From a checkpoint of a small masked image model: 5.52M parameters, trained on larger renderings of crowded toy scenes.
Rows from block 3 of a small masked image model, named by matrix and row number. Rows with one number within an expert belong to one neuron, the router's apart. Each number is 500 + 25 x the weight over its row's rms, rounded and kept within 0 to 999. All counts start at 0. Numbers have three digits each.
Before each expert's rows are labels from the 100 images, of 14976, where the router gives the expert most weight on average: "top examples" is what is common among them. Only what is clearly more common there than usual is listed. The data: larger renderings of crowded toy scenes.
# router: router (model.blocks.3.mlp.router.weight, 4x192), inputs 96-191
# up: expert up (model.blocks.3.mlp.up, 4x384x192), inputs 96-191
# down: expert down (model.blocks.3.mlp.down, 4x192x384, transposed), outputs 96-191

# expert 3
top examples: count: two
router.3:501509507540518477426477534509460479534525499527484495510506477494492452510464537513465499509486530517526492571510533490497510485503509547502527466463523489552485496482497510484495510547490547530489506472495509510474469510513502500520513518427441491474515503511545487521473505484496496489
up.0:479528465456440481516490487463483514535518470462453469539485527524488492488533495492480487472465502471521490506480488522463495515519524470506475487510512516503486496520492504521458510497531447504504486446497517542506519513514467518542481510511489501492486486476495505515456498510505530457
down.0:486492500506512485508492523466516521482509487511516506527526493500455501523528492508501506508485556531482496484486463468527471515490493470526510464481482515527515499506540519527469493519513512507492517476483482485490503517483495479477472538449486504508515511490503523548490482506516490518
up.1:489517502514502504484504514520500468533484521520540501493542509499454462542514518506505500509526536491517463542501495519478534521440519496514530493506501472523483464465502473492522499512487507520486476490511473499478503501517470480476504466467496465540487520472456533469536471510475452564
down.1:503474508529494502510531508534484518558523520498479487499509514500535492506475512481480499510453501492503511489480453487490493471562488505507497555517477487510498462504518531496506540507476523496497503481476503519511530497516481504511492512474473519521500501432526416496564494483508484528
up.2:505503450496516478496537472509498484560506492505543508541544536495499459492500510494509507532542514506526425496500454476507491497492494526571481518481487482513542545521507507492477542464538561496474523463487484516480519450515543456493461506488521500515535477502517507471483515535493506525
down.2:522517526476503518477505503541497488533532481469512502503486536479524458504486518483484517529480488512490478477464498523494485539555483539521494550475510481534490493467564455502485468485466481466470535526478530524511458465518502458472492538480517490503482519446505508438526513494460500488
up.3:512524494567491517475491526479556504489447504464500499525477474516493521510497489548495480481513498522496490508474507486532512486526476523479516485504513483475488481502484519519495512515528480491513495536543509492483495526535485549510492476496477496488494499515510540473456491488469499464
down.3:496535503472534514483496409511523503487488497457514499510480495478524459480526541527492503499455467506515494469511554505500494513480481518514524583499542490512492439473516480457521489489503491521506513481481522515516497486480489539505532469542512498506508547448487481502486521506496482482
up.4:483520496504527477497507534490508494482462510516517501478469495520523501502498484512505501481530478556503482504518517523529554459477483502499502471475470484500485490504527431489493528518494539517501455491538518506530526486463514485495507538509490514513493525492512500510504489468528511483
down.4:488476510501491524596509481478482483484502513531484494492485471481524606487481495511500503498498500496496493488468518511502503498501534502486502492490528484474502511503469486501493501493514501526521500506500484415519496492478494512491505518509481486512473483494482474503408523514516512508
up.5:546497504529446491521497474512493484518487532483482516468518505518436480547489461476494534490473516529513490517474500522524490507468448501493481548482498501505531450492501471520460519516496496520472475485482505505489516479525519504537442471503472458512518492455475506490506484494481470521
down.5:522417527544470489484502495548513501500500490411487497520489519515514464497507572484471539512469499506461490487491529501541548490469450466517502499499508510506513463475549469502510546501482512498492521467498541503505479492493481469528503493532488524508492503463520464526530484488497466497
up.6:526471462498422491502504497492476499556498514505477487480499507566493499505522546497464517474497520500496428527489466506515528500509505484521506477422499473492530512538532501506459494514536507525487487500496496522482480502494465512492483510538477472515509564477487513508488488501499475486
down.6:477479532519472520508510481486520486501450481522524520535500553464493458462482507499475499497475533497473473485504437502507502528514497502537500521496500493509524454486522540496517521510513501469501477528480485513477499495513506504520489546532498503493497415468510493500599515498510497514
up.7:523492468480433480548494468503556489534510499509517465493526491553488493550496499512530514519541465491488479486510500508558471480519501473521498514476471490426484512511498496521498505473487461471500471481541525501496499476483456477507479504487519491506483500500498510513469495536513481509
down.7:541443477503506504522481495456514501500506546510532469480509488528471509515485563531484449527512478494475518539501522511502524464461480479490454471450493521467483479489492492512490509497519520550488521533544514490488517499538511506532502470496445503526469522503488505504496464500544493510
up.8:503555484502479520555498488470498506492477499504514536508444525479469540519486467516496489503508498420511517466492514464500461539519528455496487511512501507500505554465477466530476468499538501511514497484497492526521512473507516494508538531484494513498541455489479508501469472537493510469
down.8:534511517518506495549492477530503515462534499468523492495502497546533533475517508543506470516454479459508503484487555506499442483526536484497493519500545462511499508470516484530486526513506485471491521467512495547502483484500508481524508524509511518511520533482480539507514458453491481464
up.9:517555509513498485517511498483521484494519501522515497530503509528488486500518482482530507499540465498501508505500484543484531476533487486490497480519486490478463508535502499534525466532473460491456491515489512497490502513459524476486560496502501493515494507500495516463455508500460530532
down.9:456479513513457534475504508544506501503474501510479501491545502502531465505585525514487472472509511489502493478524516484531549471510506520493514492467512471503501574492496527501492498490497506509506413473487506531519508527490510548550526502496492488500516527501507446526529528504517505530
up.10:525538499475481491471503527487537516464502486509515480506517502520470459498520540479501505506504487523493507534465530549564549493511495506508535502490493518511457499446470463487544478535458507484488457503514517515480493480527495507519507493532538512515486487482515523543486525542496481463
down.10:510515477522522501526485511543506483524479546504473460501487527517502464559475480473522481496529484542519512523500475426513494495521496504483497479502469502519525564552488520543452475513521503509500482466479502513506516519494520501538490516499488502485495495522479493521519487514525457516
up.11:503508478496462480478531521498504519505485450514508499534474513512520477517523539502465508497491511512506485549487520535483467510490507514527510504494509485508479538489478542504543505514511511469457498501494547508492465502512548482533466520482490525508512402505494502567492481464481523519
down.11:517528528515497520485474508527488492480515537476480484487505534530488454520520478478503495483527559504495475471493505495496516506528509489507458487509530497494506519461534525523503460500511498502481482537505525478515495498425492463487475484462509511534495525520512550506520549511477455500
up.12:517484502481451464491486490513472501526504480519526511493485496470466512518518489478499498473439490398506534504493472517533491518542517485508470482499494463499521513495487495512526499467501454485500514498450465495460464517526495479510501485540478514499512459507487506554530482482494502433
down.12:505495510500456508461501503487497480517498478474497512515502511537447521494437508423483509508524490508492505485493503496473486499501473472513534498495478490500502508472472487491472504509528482537497501478526539492465490493511501489448496491513515482495516474524508549486476497480479479499
up.13:514515516503494487486480518490491496410510558489482474464482492513508488504503517479477460532497505502531549523382491514481532479476507513493481494450527492511505503491485493494504502509502501479502526493522494505511470505507533528504522466524474484483536513501508518496510506481492528470
down.13:538543456479507490566452512524508482486488552524497465480546479520524492506473498480531452526515535506555551521507478477508476493511476522472474501529477502480503526504502527521507491501509555501486494474510495530545506507509532507521511513487475525457487464515489492506577474467515494507
up.14:488511501525538505517489504458514502503485514490509499523486517502510521480488504508514500506497513565503482530498513514482501475495492498499511511533491491516468483488474442491452457496540529532471500473500533517513519493477511509495475516503489475518516540508486522432490497505529496599
down.14:503463519446516505526499511511502508512509505527515495486519457513510554522509527484522497507567469505509499453436551478497555523504496460484492439503526473473523476501499463508516508520512491496506501474503503464507520511483489488426492532570481520481486491488494518488481479511523500445
up.15:521485453496503450493513537454501552468528494479504499516501501448468482531522441518492464526477509507510515511483489519506484530477492479496524510535492529477518509519484498507505506526545497511512511457539501537492494488497510510526504497502480478483519498503499523501430537510478511475
down.15:500529499505504522501514528553524510484489549492504490530455445516488495506500491490494452491487525470483502478498517492509510495564499497494478498522479491488490534497552487521485530482541480469505516439463531507515551497496484487528498463532490524503508468490489478469533524504554496525

# expert 2
top examples: count: six
router.2:530499493500488492580506498464540507484441506485532503491492512496494534475518490511494475523506543501474508505470448488481468525499483464521511466547444478487500450522507476503505446479505491506515492524505468484502499521513509470503513458473521539481487497498479509482493464495521481513
up.0:544501502509536521470486509501513500531508454483495492498502515519537495481513532476458504461487533490540491539494530536492508465492513527505508497456525503529512544519467464490505513529480548501527487465490515508491508509514472470494484540515491552461506452538505589462490512479476525510
down.0:557499487490501496516497517524453522485499534464463529527499463502456503510507474467505511500560555503471510500530509505554513512460516466491472447505466511476527526524498526492492475498502487486488529481508538483511509489518504472490476558510496528499512544521535497506487531468498508519
up.1:464486476522481460459524503488512505479536463494435493512502533457551472529510490446481476518527473488504477492480536494553506500461491521520507500516530499515514533478473435533543551461493492500501515490474502518480473480509516536541491513494487494501529468504487533512500543493481525458
down.1:472479510481524480518518512482531520518500492525534551505471473467537503515512499424555484448463516522497502542482514505520532509506492533466488477528446485533491510481504481498538483499533513499515478529488529486461530492488497547479520501457492504487520451516494486518527503517493548456
up.2:541546497519463527470488483501553460484494494521520461521507490478513501507500473508536519536489499498522524527443492502439467481471512522495477529528520500508501523479492505511536482486479478486499545470459514514506486480523519472515485529519502478480592491534485485489486509512466532535
down.2:474511486501483514497512469474509499527439495470481531535502516519492550474480505528485520457504465450524492535516501491544467529521486533495470502556497494540465431481490519492465539473523494511506480550488480485519514521477469523456516530490494516481514462470512493466493481496526535516
up.3:504447500572420477510543522480523509514507523474468495499540521465460503515487511479505559471501485534490501483476478488492568460439499482542493477503498502494508495513478486537472505494482522494469513489476500515486484495507503506499431520481490518497499476511539506491505543467480493494
down.3:464485472519491508464509525480501489472526484534542513495514466539472504540479522475519477512481529493504521502526482500480495513540484506478500539503526506476506480472468498460504471503463472493526528536486497488487518517530478513475599505500511441493503463522479499475459540482503494516
up.4:499519491491522524486497478520487519542526477542493538484476512495575483504505501490485527540506482475525498541505508497536516477489484500530486500485534503505494515500504500522522533519492522470518517474500526498511489513532527491564514499514502505482506511493524489477487535517497544479
down.4:551480496494506503519504527476533460556545487549522493512506486503482533512536461515542453478520544488483512501492478517471505488567503521543501510513485503510495483513531539498495509493501574506497486489520547514506478488480482536465529485548467515493516514524494442500500491499493513524
up.5:474519504495494531506472478488454525482501512493516496533518501523601477506471524510508495501485488498541488537493537506528488465535495511490495516448506515516510488490480549515487535508517546517528505501466533527489472482493511488470515500492426472498492495533484494521509468516468503503
down.5:540499505533520468499475474485511455432527522535543535485492455513490522491503488474519499499488544529448470483500520493520491450515507481471510486498489519495453503522550523509490516499475443510482512524460479473511512515516486494487502526478482525542471528527499495478475492484553502479
up.6:522493515508483529542500480500496496562479624482471499470507519520486474531480496493490521508473495490537477515462498462475518518498499547503500490439471452529495531462491545500472475500520511506511462511502487511496470486499456497494488489531436489473507507484507488517492495472472511519
down.6:508486497548497525488512480528489487466497515525491511520472511487493522511492507478481479505499549513501501422522460477489443516510534487554523489471486516476483473468514492509498501521542536512496493506485443506491531486437487509519485482485499517547471517451483492479506507487511490508
up.7:524507518528476448486487471528538482513474506513479468518446505492490478544528516491496508515547529479495521524515484473495513480511487500492511527481500492502486527487497506517537482492483495511499490467483524508464495483501471466509484543468472484508549526490470467509449483495442517533
down.7:517497512484470553537504472503514515505478518446485453556525466540501481482517535467467510494477484463472509488510518500518548515512519444536513534495490507467493464507487526498477463496472522507475509507494504501532519493476485487471528508490459500492496466463485510492474508502521540536
up.8:467534490545468526504503494495457497538503554539473479493476535489477495521522541505448499520464505478521465515458506506484532478516468548519520502462508513533557487537520490500490519474557532529496515500490496515497508526503505526521493477518477429470582505508503498501508481489495484506
down.8:479492503537495515484500504476548486507504521510538490514534453527481537523556469484506510502507484507464488452517500504543518483480519499508474434455501447406477512484521513459550513501512504490489486502458517498473538526516519505500501491480510562571488487543529515529452499505533468490
up.9:497494517485481515464491493523492511490532550534487501501528484522522485528500539497486509487491492532593460537469503536531487474531519513483537529478514498548492520515458504482523547526503531497535479493504485504478499533501480524519459513505489528530518541528537539514471534493479462545
down.9:514466484555474497503482521487518481457545521469525505487465457515502498546475474529473547477539515498515507465501527511505510480484539517445534484497496481465500498514511528471533453496514469506507522498504469483537516508503490500488521513465526490487484477495483528454495550497480454540
up.10:480503514496495502508529533522440490488515500491493483564496497492495472514497496515522525495470498496500490540512538495508489465510482507468509493472462498520501494487478493479512520494461475512500500479531548535509506492480503545505446512497474518507474518511520519508471543484509514497
down.10:432544515497496503526521494509500497519518474494513541492531549466529523444453490473497508472524512524501493498428475499522488468465502501519527488476506497511493541513507452514489488505506517450491488510529486464511480493494486477440507512478483497503499479451502492517468487469479502541
up.11:513515493500466513459487506539545503529514497462513499477486497500486483491512504481506545518531489521506505500506530551480473478471479530526472533522514512516519491475516474488473523527474500491470519486481552513493481484505521499509480491486509518476497557501544552508447511491487479492
down.11:514518484569475506496483523461548519486487501496492515488505449508476472506497529519497507537475480480519490526523542514525495506507474495462515535522504524543496494514499511535493531491499477489525535498489490529532521487501492457520522512591496509523497524458481486507496477448541464508
up.12:491522435550483499478471472484443529512463542499468502490550513518546492502489526504512548481477503489518506517489512507513508536501518506525515477502513505503508492509504483528476469501488487474504493478457526524491526482445477501486450521469492512505506516463497532500493524521510505488
down.12:539517496485505510506530522532462521533483535496496477448515475494482519546479484470517558461504514494510520504514492463499488513526512505478500426450498512507473478482543516522519518532448495521507455545484506515527488554509480531498510531505483530537505490503481488492432510509469502479
up.13:482459488517511515504503498439498492490475507447511510501543524535502514515540532524513518540512481496508489507500526501462473492428480493557504500475472528483497476504442499479496509503461508504491507503492503530501500482547529511571467473495485513477517477493496530549458560512480508465
down.13:476479495492517483406538503480521494538485440533486535497512506470509498498515488499513509431487529482513505515490521496514489506557485547518479539508533477468488476506513491474514481508487490469517467513473470487461497510502469544455516492502497475524494515460492422497503543500517476485
up.14:534532512492527555502474491519504484517514534454524503555530474461483481504493504541508475524480485472557526496466510509539499525509485510548539533454496510524502490520533488500481482507517483465466492480499512527510500498475506484529522516514463496470491497477517559507479504507481508499
down.14:483483489531517529532496509449499491522485484484505497498468459456459519482464508494485485491521545516512517443516489515470494459535496511491530530471516492530491522483498477540485475497507539530502496515476501528456512489525514518500505482514475501530487429436523467481524499479533472547
up.15:534526526516537471527545523504509502485482467514509494503512508480501486517517502502434553443470509504474517487481491518499502558502522499488520503514495488493509513511512443503483490491544495519469502515540513517509492502528533464513516532506481502489543488535489520498488507485513509548
down.15:532508490496497484534506528529480522504483481452511533494503528502504522501499510527504510556516546497483504467542524530506491489501536494509472476499514515445512464501490525485489487487506464514514505519532506525510487472493514484512493528481502477468524538489496540467469543448502508473

# expert 1
top examples: count: two
router.1:498520511478547482571521497559517492476499450535489512499500528517530415535516473437527505510492463487489498490566509488516492490501494469472491483498525485485498514525500510511497534501468509497501495488529544482484502495513501500521497463549524472500498515494448469482532476514479523526
up.0:513485505509468481479484535482501459478484492501510506541516503546498493541504522466463565504521502509543502496490515508548446529502509541499504504511512494481508504514494535490515506512499510548519510511535505508498505490500491580520502466549496505448516490504482443474491497488504516491
down.0:515494488499499499516508537458497469511480584483486550522502461500487519509495550473528509473538501517540469542495490545509503498506527517462491491479501488522460508509466495505483471471522518486486492542491511509463525512493511505503479495537472515504512500476492520505478482504518502484
up.1:496511463544492489481470464485562516537474495504495530497520529506479514520522527488476481518515473535510487571492525520515488468462491439527474500516490497524477489509496438520491453506543495511514500530523485521489481537533520497550466545514507526485496477498501524493503514496488543486
down.1:507531483495475496568474478469492470492549510546500539509495474462488468485474511441530496480514459496526515492495505516450519462525447460458490487535501491509511464489457498505548495468485505510495493474480501444480507519480476508480497468519502507495507510490498527469449508447545515455
up.2:526513504483489538550403487503506502509502507484495509517528513486523485488495500506492522513550505448521493487503480484522498502537463505529529497502483534444467529480475512485487529495496485491467466476438536512498468493482494463538501504489490509511486465495481517504448438530483548513
down.2:538477516483484505525459474520497512479466541481531461472503497480479508502496516476512505515511514487514508495506522482538488504438493500460486444502514492480468495483521490481481488496510517535436522494530505513515501489478560445503478525490503439519470463472511546515498543477522444497
up.3:528468515529479499528498504505504490469471506470506487502461512497543492521527547520510518513465463523491511516497510500548502457479482483495503509498524501475476508518467526499487525503508508521487494496486489507528534504495499504524491494529515498481504478562476494490490495525485517507
down.3:498515552492511537501495506538495519532495482471471504545512501527520519462498537517527553463524448523463461509516504505470497446492474495475517523518461516537483494509523482480481527492506455497480496480493475465463497492499493453526444482485531518510513485466546482491502482544478504512
up.4:524480494493507488491464504485476492514492522471544528504516483493460590492475494537494525501464511453557507533474477492498495498524484544501514488470455483526499489474508505498507495477495486505481498500418454507497484496485529455475500492515485503493505459563531514479523479533495506509
down.4:495561496541500498490477505453499469506516530486492526529452472514478535497424508491486514467556549495513492487499538507496502514521484449477525507496491518502474523486474487462445525486497484499485491523435490481483506504481506534473518500493514490512510477534475510449421515470514489531
up.5:452459509524498518479489485512504509502483539503541481495507470470516499552496481483525525493474525496526509469497496540499506480492456506476534510517433537497522518506494519493518479473492484505564500498497505528482480473484508494504463500502439489487493532455487499523483524449465556505
down.5:446497536519474503507513522543514486471478427502493517529461530497506509501504491496479516490542533475433460466525512511516524524505490514524515480504498500500478479490544497499512458500501495512505489465507517505463492490465486490486455468489501483513505485506517523506525489537523473519
up.6:486515505533511524519500488505507487523492506494490483500489504497532446502496504499487465484478539545525453503488497495502523513522505509495504480481485493503464524450475537509507493480493504443487505492523547497468476523523520507539499530500498476487515619538502509502467495554480498500
down.6:506498504502535491479502491542471488512559509501506480504506530577466492526493529496486476525491505553504524475506512459494504509487484524514493490498504501491535540466513501534488491509472514521501495473483523486515467524479504510500514508457514494484501625539489486550525503488459501501
up.7:497513511518416479477510493484588494483486519508505528498493529561515490514480497519497467522501521528492502512483501483487490436488499530508481507465527476517487487491508472507502467479491493508502471525477484510505505477506494486534492509502504522503473498513511455511505502497505486498
down.7:558481474486521507534491575478532492509504554462534545482511460525528476494504519518497525505507490507499504512505495533470504481500495505484508497518477477499449514461507503537527476480513516491491552526487504524475506470504509467535480447516488514532444505495437524520460470478492519485
up.8:528507512507505508559555540489517497465518482480497479494501499490487485517512491491493498525521492454487499499515496515500509515448467469485507516502507452466518504479496510488508495485495490564486537496566534483484490511517512563528479503494503513497511466510510520538480520540521510502
down.8:493508497469485513498548496497491492527514507537490540536484502444504489480491474507498529468468516507465510474506476485479489511536498525566516541505507524516523476518494514496505489516491509457573462461484520507483483537497435560484515493482484513447547482476490499458530481516484530497
up.9:550501503575489541516497503502544535524516542505501500494480524514462516523541531436502518469462465463496499490487483486479506469517476493505504525524504465509495526534498489568474459454503491481495529509506499512504449508500461521480497521571492520523510495544512511510496538497478534523
down.9:460501509478522492439493507560530518487517487486426474518519517516529538470571505510510507475545514457477486487509519492470500492464465491502517516479505512523503511516558477520526531505510470494508459478439506488528501509462521514480485476490510527521498496505495498530530508526519451487
up.10:518496492552463518517450503505527506524481500479501492489470549516473506516548444534508500493486508463530515511480478514466456482517485498503468526483491535470477439492458505473536511466522502476481503516491502516505492487538501519509506493515510480486505516487501524521485513529479435469
down.10:481518509490513522473487476528488493490499470484484481504513537524541466488489492503502489497509525466489471499488470497507527538502517509502471468525516487440522472459527492502499561499534509542479499495553522494509534498477511517491459502448466514481503503524493463491536507551483525482
up.11:479475499497517490417494524478488511520517520485536496456470512494453537496510520527441451520523489514515514490492488482489508541521527555528533509494527538496499512429500504521513493556513505500494499489468488504504496458503542454512510520488497514501501496504518554488510521468527476510
down.11:509471498492485504525489481472468457524474511528524508528526475525528506501500520521513519454491504502507501500507586501530488480487533514494487498477498499508494525496439508474508480501489495501485473542518465481494494541502479512525496517554477447476541533514479509500429507509525523478
up.12:510509498515477436507458497489517491472511491513499494532539443478504487529527506529462555499546486476536505539493476512497505541509532487504544518441497494524489525477482464492485492479523501547510547505548511503469496521521487542490507462532480505516519512510478524479507469508496484460
down.12:499443478523492486482495500452512473514502554487502501512535464512477493476467548499531537476498499530527481513471519505454513487491517505468509500512488513502499483494455527494498501490498549538482436543493491479513490524476494510492504504545479499475553480525483496536489509495500535493
up.13:528505492520501526488468508498537489518470499527499499482478511469507466517538469459512441504527509466528503538477475518469477541517504507547439514497484482529524498477494544503497507531513503501519486488463477484458455500505479519487495532476504517489496510524480507501509500527455431439
down.13:518521516501509485532479495476557484495543518505518491478514480464516479497462490505527492523456476506511514528502499528484438497528509506483451548503501473495469450477512484490508535469529528475438536524497485474523534486536528486484469502469499499525476536513524447489502523483506588508
up.14:479522494513503519481498529473513495493492515460526506509528502526548568474488520589486520519482514544493518496502504514461492516465446512515536515524484526496484529513521495503519478504501509461471507518495494489526490496496493485529518473480528565534496484464533506540473499492532470500
down.14:500527507488485534563505508477473491493505515511526542520506498516563499489452508536490489516503575506471498475496524508446475495519476478496499500532531501494506476446479508495515496516517504500504512494543509476561519508506470508499536493519492496499531481515502453472440505514487534498
up.15:502489509529506471434492516505475504473499503472498476482497516458494545473526530514485483489512520554488515528482458532466473488508487509506515495472500492503491506494503504514514476549501521500513452494528497503486490496557505494498484507518493503515492438486469514471514519541487457507
down.15:513505512526513506539507493473494506503543499520539502491497498531529485501398535455481487503525475531502488506471540496532495511501492456499533543465531489551487525475472478509475513510502483523508525514519507515528534503523490500451524492486490477523489471518490495523450490482520517539

# expert 0
top examples: count: two
router.0:517488510530454486435489506443474471490541549474494510477498469480478507495517504517501495511504478479538489555493514487486472504498490477507533484466526514519509483474497485492469507501519507496503497495471501545534497494480504496442507503495521525482492497517555522520498537489511493417
up.0:482511485493460511506478496511567499482514530491500523497521503503488501495516494477504471505495522482545506494502515451487497443506482452502539546489543487515507478528521494519507509461499451473497526494481545528498512503499477535562493507512489486496519499459529463522493510507519472449
down.0:476504497507517482497530501501532488499524520483462505494475498526528491512489522512522513504534467487497503500509475528553518525491501539506477485477522480478481495491501488547506495510533494460495509513542505509447519509494509512480479511527503506502473544497416532468517501473454480483
up.1:491501506512485497538477480543500509540491489535502495488559577509520496520507479510500494510480495516519495486498514533522530460497484474511556554471487484520507491537476558521541514501485487472490513461549486524470527480532506462505480495531474443467498483491479499548506481507462511489
down.1:506496479513485505538477471505540491477491534494535511489504496432538479490486484488488457517520486487505515492499495525526493502519511482491478457484545469506467492465532499512536522487524508467478544542556510480504523519531494497500438473521515522537468460449468467514562512476509535510
up.2:482484462526469499555515492466494499530531535476494519514488568534479490508556488470479456474507497483550466501479495509485500466512499483507552501489491504471475529525448479527523517457465527464536506476502468525476476503540476464532501498494480532499519515497487515544488496519470540522
down.2:491489495434519524508492525455495438506508533512508501521528509503532548463491536502550482497497547485528519491474486504505497504469499504475505466479530525478491529499488537521545477485494541513509544536589465462478466501478498504514500503502497523496520502523486551478493517500480508538
up.3:521490496520479517531491509480518497546476510468481471490505510436511501489517530485471461481491513475501468525497493468486522502526494498493512514479510518503518521478498499539526516517506507500534489507515505526479488501521522503508483512504493479493525478481500519442465520502485486496
down.3:527509473543493493478499539467513469502500537475535534516477514547482536519501503485500486498483515498519513493481533538477514487518490504461539545463486486470487495470516574547487474460492526449500500527473508489452495495457507496520507544525496495483504467477470532501499457466506487485
up.4:486495503503495537515529472484487505501526546485455528521503504524507484529481547528503509520530508473563459515496473502523506463529502473510507536489476486518517534527522487483504513497484543526489494428493484535488501491454450527500501530526518475497440484497498462522457525525500501481
down.4:485503497512514480452512477499480504501539437506479516509409502433504468474475523500503502474465510479520496508505488526512517509550471509529504557508554505542469497511492481453481518489458481514507476529491484526505520511542526513490533534491510478488484510479493453432510519462498486519
up.5:507507517498464514528506493498513505548496552454485500499491470548516491523506504517458517461510528507536459519493448485464536470523475508485491519452475482496460527480517492516462486547536523511504475509509522512487500507482502529498493521540459501483452528472546509488503540512475503441
down.5:496505527542470506495492479484507480491538531483500509489468514449496445499501519486523494483470549490500490467516462495498493488525502516495513568482503497489520485530492490506520512520515506525497504533498458508500485496449484513495500585502515504463493491445509483502470504500479488504
up.6:504483496514448537505529536488509486506479502460527490506471547532529486513497504523482460506484502556507501514458493490510532426467479494504506491469525469510519539518499502506501513505460490496495508501485479511489509489489492522555517437522492500519483503527501447485500483504491526478
down.6:521431472539500512471497503470451457559490567491514519457507502513491495483504501519509494468482511474513515502482528524511522441501479529462497500491489490524485535479475540525562529471513529459509492524514495510519492529494505512534523492457474555502511485505462492553535487441508484490
up.7:513518496540511495513543495488490512507468497492497501525499521495506446538504492485488483493533505450523478501469490452518537510510477518515481502463509486473507490493478499517535461447479512496513509478494556532472470517492493520521486499513455567487499503512515532509463502505486501500
down.7:474475513504518529505492474518555500490491555489487485507480490490515502466508542494488513472521489527507475489477539502462503460466495448475494475492531508475511476500531464452471540533532508545493550496488495476520534501499504536461535491484488508531479523508517539473489496477493450520
up.8:463513483456529503482508480481498539492496505535515523498455506477537459502479528499499474495500505513514501512502520521519538470521485513493514481518513489508487540464517485485508517491492489488493502529482507499483494518475499460530532531471493501536472524510456494510523490565487549511
down.8:481491468486494537493486498498493476502488525529478516535504488459526519504536510534508502443527526494498517491538480495542484484429534472481534516471516537487522511461511507504515485505517502508530470521494476520485494512447495533517502510487544506479539469479471520527521491480522447534
up.9:503464505499485516523523496464517460461512530490522476505517544501483524483500507502517457542475497469514506481485478510528523463482465411504488498539517485442535474496487506530505511494493474534502500506519515506507509506502531502532525510495528486480515489527535521513496481500499483460
down.9:537467487534493460497470552482484474539492490455483505490500486516493564525519503487521532495525473502509507521441514512481521492481502487473471523503479467525483498521498472512516488485508507500482460543501506498486470471516529515489526469496452490501500485513505507508465527496505482507
up.10:478477487556516513552530538503501512514468550475486532492489513511481512514500526506473498453504491530504502508470503469507518502500475490495487467474524499510461495557495515520456472511492474516511492500525450517486483489500516492504478472526477518495471484550511483497482491521500486443
down.10:447524522431489547513498498477522494503512509499505504513460488544488485535532530533482491518512485473498489439463463486493514504517496470466519517459506493427534491490498490476500530514501497521512489498512531510522505511479468492469533514528526496477513505516503506483516494554459477481
up.11:481498463497492458475507503483465509532513466558480517543482512472511496487549523482464498458526508515487484471463513472485530497515509473514515477531508504479525502510482520475473528462488512515556499477507486518518460501518498467484491462488544474512532499492509540498466452507494464534
down.11:503470512509509499485507472468500472486480500477524499559512504498533486500491491522502479488477473528477503492535537512501506488481527520525491487485499502475470532503507529497483516514500486526505513487518510470452522500443482511506490479493530520475518523428514482549576471547505510471
up.12:524469477517506454518491510463538512491461480540497497472494502500526527486494508492538479497539510488465520452469533489575495538479502511535500499518536486486530551476498556484470527498481519496544469490532468523498475511495501504488502509506514507496516472515516513518476493484504525474
down.12:467527502497507494514470522499482484538487494522559509523482510543522526484519501547533505520505491434486501498452516507488494501525517517526514505498414521470514484466551525539516449484540513460500527500486499537503480498485494473486524481474502535478504464490475499487529473508510547484
up.13:501525490526468539490489508458561523494463491471516512499512487518533511476507490531492449515493494500533488500487502507533507478518482504521519532469526465477497509495490531522512493522523521494507493505531498520497527495508506531536518468520526485498495491528484517472489499530494526450
down.13:508512490473509497497471489501477485501536564502500504479484456500512491503492566490543490495472517474544513532495495532516502472516477519480522521489431505525477482528480522504582476449473510502466522532559494494530465501455525514474521523490487501503523488451484510507486500450498490522
up.14:511494507520485511541519492493498497549501546484470479536492530482496461514522519418471512449505511488490465490474481461504480513547503479550506507491482474510493516522522501538509469469500526483478473480480518521464492494499472449521431478515451474506480499513470518511499481517475513555
down.14:513492488479483554500525508503486482458504551464503522484499492493505516523476461474494474505457506501482511480496518493489485486454522487483497496448540513454496549495528532525488520516492511517517479520530473443507488526462481478480493517484515523494489472471503529494496493516499519482
up.15:500511476505466466484525477491508515484464496487503500514437489540503506503516493500526513502479491517477499492490524518546497472458449508499496477522505552454537490493503512495521561452502515525496510495492496486504489493496494505477492484520496458487503482529487478504490446521485486541
down.15:487459484533531521485536527472526476554523480501474518529502509497529515492492508522496491477499489500462508491469520518505502503565501502530528536501467513526481483513502501509484439504467500502545478501437506506477493490483483533505544510499481523499534509483488504523529471511495470520